Rows from block 7 of a small audio frame classifier, named by matrix and row number. Rows with one number within an expert belong to one neuron, the router's apart. Each number is 128 + 24 x the weight over its row's rms, rounded and kept within 0 to 255. All counts start at 0.
After each expert's rows are labels from the 100 clips, of 14976, where the router gives the expert most weight on average: "peak on" is the class under the peak. Only what is clearly more common there than usual is listed. The data: babble in 24 made-up languages, each with its own sounds, syllables and stress or tones, from a formant synthesiser.
# router: router (model.blocks.7.mlp.router.weight, 8x192, trained with AdamW), inputs 0-63
# gate: expert gate (model.blocks.7.mlp.gate, 8x384x192), inputs 0-63
# up: expert up (model.blocks.7.mlp.up, 8x384x192), inputs 0-63
# down: expert down (model.blocks.7.mlp.down, 8x192x384, transposed), outputs 0-63

# expert 2
router.2 [140 156  79 157  92 121 119 131 130  70 138 119  88 103 130 112 111 164 135 125 170 121  94  98 132 105 125  88 106 140 169 182 132 147 135 108 102 151 157 129 114 133 121 147 120  83 100 161 119  86  90  80 166 152 121 143 117 143 117 163 141  69 145 140]
gate.0 [ 82 142 150 134 122 123 129 112  69 157 120 146 128 142 126 131  88 151 103 137 125 156 154 159 136 170 132 185  98 122 138 113 127  99 135 167 103 139 123 117 125 115 175 114 129  98 120 120 101  91 146 136 106 155 123 166 162 147  86 126 134 153 117 133]
up.0 [131 139 153  91 105 122 116 104 113 111 122 126 150 126 154 122 170 151 163 138 119 141 133 139  68  89 108 108 148 142 101 156  96 114 162  66 171 151 119 126 144 115 128 107 169 147 168 121 186  98 143 103 173 135 152 118 102 160 145 125 179 141 137 131]
down.0 [102 110 111 128 121 136 121 130 120 121 101 129 105 144  88 119 141 151 119 130 130  99 131 102 116 139 196  88 133 131 163  52 153 170  74 151 119 111 115 166 149 168 163 130 171 149 139 133 127 140 127 131 130 102 146 157 136 162 150 136  83 146 190 102]
gate.1 [133 136 133 128  90 125 116 120 141 112 105 109 100 124 140 140 132  93 148 105 147 118  96 140 147 161 101 134 135 139 129  74 111 131 140 135 151 114 133  84 146 168 124 109 130 142 122 140 113 180 119 159 122 123 137 120 144 166  91  88 143 141 111 133]
up.1 [115 140 172 112 134 116 111 130 142 167  72 127 147  93 147 172 133 146 138 133 133  96 101  78 139 103 146 137 132 125 156 113 128 149 114 136  60 109 118 137 146 126 130  52 144 142 136 102 105 164 105 183 121 152 154 101 132 104 121 153 118 127 181 138]
down.1 [104 113 140 137 113 171 143 135 157 170  83 116 131 149 124  97 128 140 159 122 135 158 150 127 142 154 109 160  87  94 137 119 149  83 132 156 136 133 142  94 105 117  97 130 128 114 193 151 137 187 142 135 116 109 131 107 132 150 165  70 141 102 119 112]
peak on: /e/; /i/

# expert 5
router.5 [ 98 118 129 119 153 104 177 116  95 128 115 172 144 141  90 114 112  88 114 171 123 150 115 188  82 105 147 165 108 120 126 114 190 111 120 100 113 119  86 164 131 127 154 141 146 147  93 104 163 153 131 157 151 109 123 121 127 126 125 127 165 143 125 133]
gate.0 [152 139 170 113 153 162 179 111 133 166 108 191 128 137 145 159 110 133 147 132 105  82  68  82 150 132 123 147 118 105 116 166  96 124 143 145 142 138 115 105 124 107 134 135 121 106 160 112 136 134 138 123 101  78 121 129 127 155 159  89 113 126 155 131]
up.0 [122 129  90  90 113  96  85 135 142 117 135  75 141 100  87 140 108 127 141 148 151 166 128 115  97 141 127 133 131 126 113 158 107 128 100 140 103 113  95 186 112 124 146 131 158 132 118 134 106 107  76 109 167 178 154  86 109 132 161 144 180  96 113 148]
down.0 [131 121 159 112 142 140 145 119 144 109  93 167 132  94 197  94 115 139  83  99 128 119 123 139 115 121 138 183 124 121 114 138 200 127  68 134 122 135 106 116  96 103 104 149 106 115 143 134 118 132 145 162 146  82 108 143 121 122 166 129 152  93 141  76]
gate.1 [ 62 165 170 159 142 136 125 121 136 171 147 146 123 155 125  99 106 126  90 119 135 117 171 155 125 127 139 141 144 139 154 127  98 197 167 121 110 121 157 142 140 153 142 148  89  94 131 108 129 165 164 138 131 122 123 133 136 132 136 140  97  98 120 122]
up.1 [ 85 151 150 165 141 131 179 100 132 138 124 164 114 137 136  96 123 112 104 125 110 129 171 121 112 120 126 149 155 151 171 111 105 182 182 116 124 116 139 118 141 157 136 137 146 110 118  74 110 170 166 107 134 124 149 136 145 152 116 110 113 105 148 113]
down.1 [108  94 161  91 157 117 124 132 134 108 148 115 184  71 168 147 130 155 150 112 138  89 100 118 124 146 123 139 122 127 134 118 113 120 139 133 149 147 107 191 122 106 133 137 144 136 150 133 146 123  98 118 153 126 144 137 131  90 179 132 138 160 132 150]
peak on: silence

# expert 1
router.1 [ 88  87 108 175 114 158 158 134 121 153 175  98 129 102 162 105 128 147 104 159 156 132 124 113 154 124 126  93 145 191 149 219 134 130 164 133 146 136 147 101 133 125 128 166 107 137 126 129 100  96 131 107 145 109 142 188 149 132 111 177 110  78 141 134]
gate.0 [123 121 159 144 158 123 160 110 108 193  90 129  97 121 130  96 135 123 130 147 107 123 139 140 140 139 147 127 115 134 126 180 128 156 120 142 105 154 113 162  77 112 168 157 122 118 111 122 116 147 159 144 117  88 135 117 118 127 159 111 112 122 116 183]
up.0 [ 97 138 158 105 126 168 147 128 162 148 127 103 130 101 115 104 144 126 104  97 134 162  87 113 175  92 132 128 138 112 129 175 145 104  99 144 139 132 115 151 110 151 174 131 115 138 135 117 117 140  74 127 121  85 132 122 143  88 160 154 136 104 142 181]
down.0 [146 133 130 156  85 102 137 137 111 121 109 116 140 125  92 149  96 143 165 129 146 117 147 169 150 113  87 136 111 112 136 134 133 117  80 106 132 116 138 123 160  91 142 100 151 139 116 136 149 157 129 158  68 157 111 170 117 121  79 113 145 129  99 145]
gate.1 [141 128 163 128  78 119 132 104 113 101 109 129 134 123 113  94 158 114 150 161 147 163 144 141 125 103  83 129  99  63 158 144 131 135 135 143 101 153 127 145 138 115 132 102 150  92 134  68 144 134 191 161 160 127 153 141 135 104 175 128 152 125 147 141]
up.1 [117 123  90 118 166  96 117 153 113 162 158 112 140 143 164 168  92 130 133 107 123 121 128 132 113 134 151 139 177 195 105 101 128 114 126 125 130 104 131 113 160 159 103 142 123 166 120 147 126 147  58 103  84 137 121 112  88 124 113 120 102 116 132 106]
down.1 [170 117 176 114 123 125 124 161 123 136 124 139  96 106 110 139 103  99 135 150 130 134 112 109  92 109 100  99 109 112 172 106 118 143 138 152 136 114 159 106  74 102 194 155 121 103  70 118 103 125 138 136 125  82 101 125 118 132 121 126 139 127 118 122]
peak on: /aʊ/

# expert 0
router.0 [130 108 119 148  97 104 132  90 146 137 125 178 123 144  96 104  89 119 134 155 142 161 121 119 110 159 164 101 101 147 120 110 131 101 122 168 129 167 146 101 120 106 115  91 132 106 122 158 147 114 129 140 129 147  96 128 113 120 147 159  97 134 124 127]
gate.0 [144 141 121 104 129 123 116 107 154 116 107 146 136  84 146 119 109  99 117 146 143 134 116 135 137 139 135 146 102 131 141 154  98 108 141 113  93 138 119 125 140 128 135  89 153 134 169  99 144 153 149 112 107 163 138 126  95 113 127 107 134 108 116 142]
up.0 [ 88 133 138 117 125 122 162 128 119 147 140 106 115 161 103 127 156 152 155 115 122 128 136 111 128 116 133  96 143 128 132 114 130 125 105 150 157 108 163 135 128 149 128 149 111 129 108 167  98 106 116 126 135 107 156 130 133 133 130 149 132 157 149 136]
down.0 [135  73 111 160 151  70 140 116 144 112 156 168 115 125 135 113 110 145 120 140 144  81 157 123 130 128 105 164 136 120 119  98  66  88 127 152 107 136 114 145 144 139 115 136 126 137 127 103 135 100 105 100 112 184 139 130 146  99 144 138 125  99 128  97]
gate.1 [108 164  94 137 106 121 147 108 147 136 135 151 135 189 108  79 117 175  76 126 164 178 118 139 104  95 156 116 110 114  95 122 113  88 103 123 139 122 130 118 133 144 111 102 129 112 152 101 112 112 133 130 130 163 128 143 154 144 128 136  99 107 123 109]
up.1 [155 113 137 118 131 135 158 137 150 111 127 124 125 122 144 151 143 124 121 129 123  68 141 170 135 167 142 140 178 110 137 130 152 125 159 126 131 114 107 139 135 116 111 166 137 138 117 145 145 159 159 126 136 117 131  92 125 119 109 102 118 138 155 149]
down.1 [131 148 117 167 127 112  94 108 102 146 142 151 110 116  74 135 126 144 114 127 122 113  80 104  99 119 138 159  92 137 116 121 121  93 155 127 144 122 148 116 105 127 134  87 154 101 119 121 112 114 126 152 111 183 169 122 115  91 147  88 130  96 125 113]
peak on: /x/

# expert 4
router.4 [141 138 155 155 136 115 125 118 171  69 197 126 144 110 149 135  93 105 157 135 132 123  80 108 114 109 148  65 132 130 105 157 134 124 152 132 112 159 132 118 181 125 145 151 144 120 126 142 112 120 150 108 149 117 151 142 132 130  94 126 149  91 122 149]
gate.0 [110 106 106  97 180 159 125 132 162 110 147 157 149 154 118 121 104  98 149 102 122 142  98 127 146 145 191  87 135  88 159 149 124 175 126 145 170 177 112 133 112 177  69 116 147  99 114 167 108 157 163 116 154 104 103 123 119 118 132 118 112 141 151 166]
up.0 [147 148 165 124  77  89 121 128  91 149 129 114 134 108 146 134 136 182 132 170 128 102 118 143 129 149  67 160 119 167 113  99  99  93 141 133  64  94 144  98 124  85 165 132 110 146 124  91 157 129  91 159 109 145 150 134 141 148 131 134 135 120 103  80]
down.0 [101 148 130 117 104 118 140  88 134 147 152 121 101  84 129 121 127 114 136 154 104 148 122 131 165 153 178  81 124 143 116 104 107 164 155 111 173 180 133 146 137 142  74 118 121 107 141 131 156 124 116  99  86 113 108 119  90 124 146 123 146 116 169 138]
gate.1 [147 143 155 146 143 136 187  90  76 105 129 123 116 123 109 121 130 132 128 115 161 118 115 122 110  90 100  87 106 163 172 135 157 152 117 125  94 111 139 134  82 141 167  97 132 104 170 125 206 131 156 132 112 167 128 146 162 131 109 113 118 160 127  69]
up.1 [181 136 120 144 131 126 121 139 155 163  97 148 119 130 146 151 184 145 135 158 123 148 157 153 139 118 137 157 134 134 108 150 113 115 103  80  89 126 143 103 135 154 171 110 102 128  87 112 159 133 116 151 153 130 137 159 130 132 165 107 117 137 138 155]
down.1 [105 142 150  96 131 108 136 113 163 103 135 141 145 165 105 108  76  89 134 161 156 113 146 134 125 125 117  92 129 103 148 139 106 117 137  94 140 148 142 138 136 130 104 129  84 154 105 100  83 137 123 169 164 128 147 147 104 156 145 150 125 112 129 111]
peak on: /ç/

# expert 7
router.7 [122 148 120 110 156 116 117 103 126 165 174 134  88 114 158 125 142 158 122 120 114  67 127 163 136 156 102 113 138 151 115 145 122 152  96 142 100  97 177 144 113 148  89  97  95  80 140 187 100 111 128 113 147 108 150 132 113 144 174 103 110 132 144 130]
gate.0 [135 121 157 156 136 143 142 148 129 121 102 120 139 109  83 159 173 110 133 114 142 118 106  97 135 126 145 101 126 130 121  78 148  96  98 129 142 153 144 118 121 132 119  78 168 135 107 112 111 104 144 119  85 169  72  77 118 150 159 108 113 151 119 118]
up.0 [134 113 136 173 141 146 120 126 153 138 125 138 101 136  96 147 149 111 135  98 157 128 136 106 101 134 129 147  86 114 118 132 140 122  93 120 143 111 164 115  87 125 107 104 146 172 143 112 135 141 113 139 121 147  66  97  99 160 125 114 120 128 127  86]
down.0 [114 113 104 144  84 127 140 147  96 106  99 111 138 115  95 134  65 114 150 106 117 130 122 168 124 127  95 161 177 143 166 123 130 150  95 114  94 100  75 173 108 113 152 118 107 126 160 135 157 127 152 158 142 143 132 171 106 129 126 125 116 110 148  80]
gate.1 [120 127 108 127  86 101 178  93 139 112 128 187 137 140 127  91 115 124 142 115 169  79 166 118 147 112  95 141 108 158 106 178 114 109 119 127 166 161 122 112 152 151 118 114 162  93 128 143 139 110 108 163 135  94 138 122 112 162 155 150 163 110 168 131]
up.1 [108 125 119 121 182 145  88 142 127 155 112  87 133 117  97 152 116 155 112 133  97 145 102 141  94 140 140 132 140  89 161  62 139 122 111 148 127 113 145 178  87  94 109 154 125 177 134 128 126 153 137 114 136 173 132 151 145 116 121  61 100 113  95 152]
down.1 [161 146 123  79 134 110 155 103 123 147  89 117  97 122 158 118 131 148 135 133 166 156 129 153 161 111 115 114 142 120  71 155 135 113 144 113 153 121 104  74 144 145 119 125 129 170 124 113 144 131 128 109 133 121  90 148 169 116 152 124 106 128 145  77]
peak on: /u/

# expert 6
router.6 [124  97 106 104  92 144 161 131  92 158 100 138 145 154 103 103 162 121 129 121  95 109 129 120  94 114 106 144 134 125  82 100 128 104  96 163 101 127 115 121  89 124 172 115 139 110 143  79 172 143 136 142 154 104 130 121 125 111 133 125 120 153 131 154]
gate.0 [ 97 125 124 112 123 161 111 107 118 108 113 107 168 132 129 131 132 136 127 122 150 136  89 128 126  98 130 148 120 172 101 114 152 153 127 158 110 103  70 129 120 132 125 107 141 115 166 144 139 137 134  97 145 155 111 137 123 136 136 123 114 136 124 127]
up.0 [120 136 136  95 134 133 130 111 109 105 107 133 124 138 125 152 161 140 114 136 146 162  68 139 105  96 142 159 124 153 118  93 148 160 143 135 127 115  85 143 120 112 119 128 143 131 161 187 129 176 135 101 118 144 162 117 154 151 156 114 101 117 123 119]
down.0 [139 131 136 142 128 108 129 133 116 171 133 136 128 139 139 126 167 103 117 115 161  97 139 133 122 132 103  90 153 105 141 143 109  97 121 170 141 112 118 120 138 154 108 134 132 139  98  74  80 105  85 141 139 129 133 111 139 108 152 171  96 110 126 108]
gate.1 [131 168 159 163 134  69 140 105 120 130  85 120 134 142 120  95 142 135 151 108 132 151 130  93 166 120  99 126 117  93 132 127 127  83 138 118 125 101 132 139  88 107 162 114 157 127  92 191 117 169  95  78 126 134  82 158 128 149 151 116 159 144  98 121]
up.1 [138  99  66 104 106 148 114 164 141 102 156 116 129 119 105 154 132 112 128 152 137 112 141 146  82 130 139 131 159 150 114 148 135 152 114 122 123 150 133 123 175 129  96 152  98 136 136  99 109 101 104 138 120 140 157 138 137  98  83 166  92  91 146 141]
down.1 [113 102 134 106 155 106  99 130 109 110 107 133  87 140 161 119  88 119  92 151 158 149 135 117 151  60 143 134  78 137 139 133 140 154  95  90 116 123 146 175 156 149 147 148 149 120 165 147 139 110 129 128 112 137 124 124 148 111 105  94 104  96 175 113]
peak on: /p/